config.yaml
model: "sound classifier"
dataset: "single English command words and digits, spoken by a formant synthesiser in many voices"
inner_norm: false
drop_path: 0.05
subsampling: 2
init: "orthogonal"
beta2: 0.999
warmup_steps: 2970
Rows from block 3, named by matrix and row number. Rows with one number belong to one neuron. Each number is 200 + 20 x the weight over its row's rms, rounded and kept within 0 to 999. All counts start at 0. After the name is the row's rms in percent of the matrix's.
# fc1: MLP up (model.blocks.3.mlp.fc1.weight, 576x192), inputs 96-191
# fc2: MLP down (model.blocks.3.mlp.fc2.weight, 192x576, transposed), outputs 96-191
fc1.248,124,218,217,196,239,214,220,236,195,198,206,195,164,184,214,211,192,206,219,203,198,198,226,220,199,198,205,189,189,202,203,164,250,212,211,160,199,208,175,193,195,206,205,205,178,233,238,207,210,233,170,160,227,223,200,193,193,185,212,199,227,171,236,192,191,182,213,187,177,166,255,216,226,247,208,210,221,200,219,201,235,213,204,220,235,191,216,181,214,222,202,193,213,210,200,206,185
fc1.250,050,205,193,176,188,201,191,208,188,195,166,179,233,202,179,213,222,200,216,190,169,212,232,184,179,212,230,222,200,225,216,199,188,175,205,170,204,182,174,197,203,229,208,225,230,221,227,234,239,235,180,190,221,229,232,202,195,164,201,215,203,208,190,226,201,223,194,197,168,198,186,217,224,214,234,194,215,172,166,164,213,189,223,214,211,197,215,190,230,189,174,195,188,229,212,200,223
fc1.251,106,259,238,210,212,189,187,196,176,215,215,194,207,233,200,230,193,178,231,202,227,238,210,208,182,162,183,209,214,190,217,192,231,180,220,212,189,161,199,209,212,183,196,193,203,227,188,186,207,217,196,203,183,186,202,207,199,181,197,188,225,221,177,201,165,203,198,185,204,202,204,169,187,177,206,193,232,227,172,195,192,228,225,189,212,188,218,174,211,255,174,189,183,197,208,183,188
fc1.252,136,226,188,241,211,224,234,213,189,181,266,172,154,198,214,209,173,204,216,220,197,198,202,220,204,195,189,214,214,190,196,188,223,191,205,185,193,229,156,208,196,207,208,201,218,243,218,197,225,230,194,186,234,203,176,232,160,231,211,177,238,191,199,195,204,216,201,200,209,191,188,187,233,196,214,190,219,213,189,198,224,173,191,194,192,203,214,208,204,252,203,198,178,216,205,170,170
fc1.253,125,200,228,216,197,204,189,203,210,185,196,204,193,192,208,166,200,204,208,194,219,215,198,177,210,175,207,233,187,192,195,188,180,195,189,198,181,163,212,208,219,209,207,198,216,195,246,201,234,190,191,190,203,215,227,182,222,185,209,185,172,204,194,214,225,191,194,182,200,181,220,241,224,197,248,212,171,230,262,197,190,211,204,188,232,187,236,200,208,170,180,211,218,209,214,186,198
fc1.254,040,208,206,203,194,194,207,183,173,173,190,197,254,213,178,198,215,208,176,192,208,217,218,214,212,204,193,205,184,207,178,185,212,161,201,146,204,205,211,196,188,207,211,199,190,196,212,213,222,206,181,236,190,195,208,196,218,221,142,210,241,177,197,238,217,244,217,229,174,184,196,191,198,210,229,223,213,183,166,206,198,226,229,185,189,183,239,184,194,189,184,213,197,174,177,219,192
fc1.255,105,200,193,203,209,193,209,218,174,222,209,167,211,151,185,215,203,190,189,230,192,246,196,209,214,199,243,223,203,204,173,182,190,177,203,163,213,196,209,208,200,214,208,220,226,199,249,194,220,202,211,182,184,180,192,161,202,212,170,180,225,235,210,203,227,232,200,218,195,173,237,224,214,213,191,240,211,178,179,194,202,161,217,225,204,192,198,186,218,210,183,203,191,241,199,210,179
fc2.248,137,197,207,174,208,200,193,192,232,186,195,161,192,191,173,236,187,211,200,184,225,188,209,184,192,200,218,206,222,213,199,190,218,206,192,206,210,183,203,186,210,186,172,241,193,240,198,213,225,204,210,181,174,142,206,219,186,246,194,190,225,184,195,203,201,164,200,189,215,149,198,228,205,143,209,189,176,198,246,198,189,229,185,233,199,224,173,189,222,210,182,189,203,192,231,166,217
fc2.250,049,176,225,201,207,223,231,197,212,167,173,202,230,228,219,204,188,180,211,158,175,218,204,207,213,198,233,225,197,175,187,171,235,212,210,197,191,175,250,191,195,233,231,212,192,214,205,227,199,178,207,159,164,205,175,165,212,184,205,188,181,196,240,226,193,208,182,218,206,206,188,176,230,193,196,191,216,205,224,241,265,200,192,214,185,234,175,199,222,219,184,169,187,215,191,181,184
fc2.251,104,178,232,207,172,184,170,186,200,211,187,220,192,189,215,190,236,223,224,186,219,195,210,222,211,222,214,217,222,222,191,202,233,194,148,188,189,176,194,235,182,176,213,211,212,193,224,217,234,218,254,211,191,206,205,221,204,190,237,192,219,200,194,201,205,210,236,224,191,201,212,174,208,183,247,232,176,208,172,218,190,145,207,187,201,203,169,200,202,201,215,174,206,221,195,234,201
fc2.252,151,190,202,209,191,187,180,198,161,193,193,191,166,183,220,198,202,191,196,196,224,195,314,191,205,177,196,212,172,198,206,188,212,197,177,213,200,214,194,214,197,182,207,185,196,209,229,200,194,187,213,202,180,203,185,185,190,197,209,232,171,195,188,194,201,187,210,201,217,179,228,201,211,198,238,217,189,194,167,211,196,187,213,209,195,178,206,217,217,233,227,226,200,183,194,224,180
fc2.253,122,158,223,176,219,188,203,212,194,202,209,158,184,206,162,201,171,211,177,232,213,203,191,178,206,189,220,218,212,173,200,231,215,198,210,227,220,217,208,199,208,186,194,197,151,191,185,161,184,238,221,199,230,205,204,189,213,195,192,185,163,198,192,204,206,211,215,172,178,214,187,190,220,200,174,190,203,170,178,211,186,190,160,204,160,205,202,229,198,145,229,197,182,190,184,236,201
fc2.254,044,245,215,194,201,209,184,218,171,192,178,147,159,217,216,204,208,194,188,206,225,205,203,179,202,203,200,195,199,204,235,155,204,187,208,188,190,217,223,210,183,220,213,197,188,214,190,184,206,190,181,205,196,201,215,181,213,190,224,149,195,204,231,219,198,221,212,218,201,176,191,179,189,182,189,199,199,179,189,174,235,198,217,158,204,163,213,211,197,187,204,195,218,217,208,175,218
fc2.255,117,203,216,191,246,212,189,229,208,193,182,191,182,173,204,195,171,213,200,197,210,198,211,222,188,195,202,208,223,197,164,183,191,182,213,202,187,212,201,159,199,183,195,193,232,188,194,248,239,166,188,200,194,191,218,175,188,232,189,197,200,199,220,152,222,197,218,225,191,189,170,206,212,193,185,204,207,178,220,178,185,243,221,191,225,193,227,201,243,159,202,196,206,209,205,178,173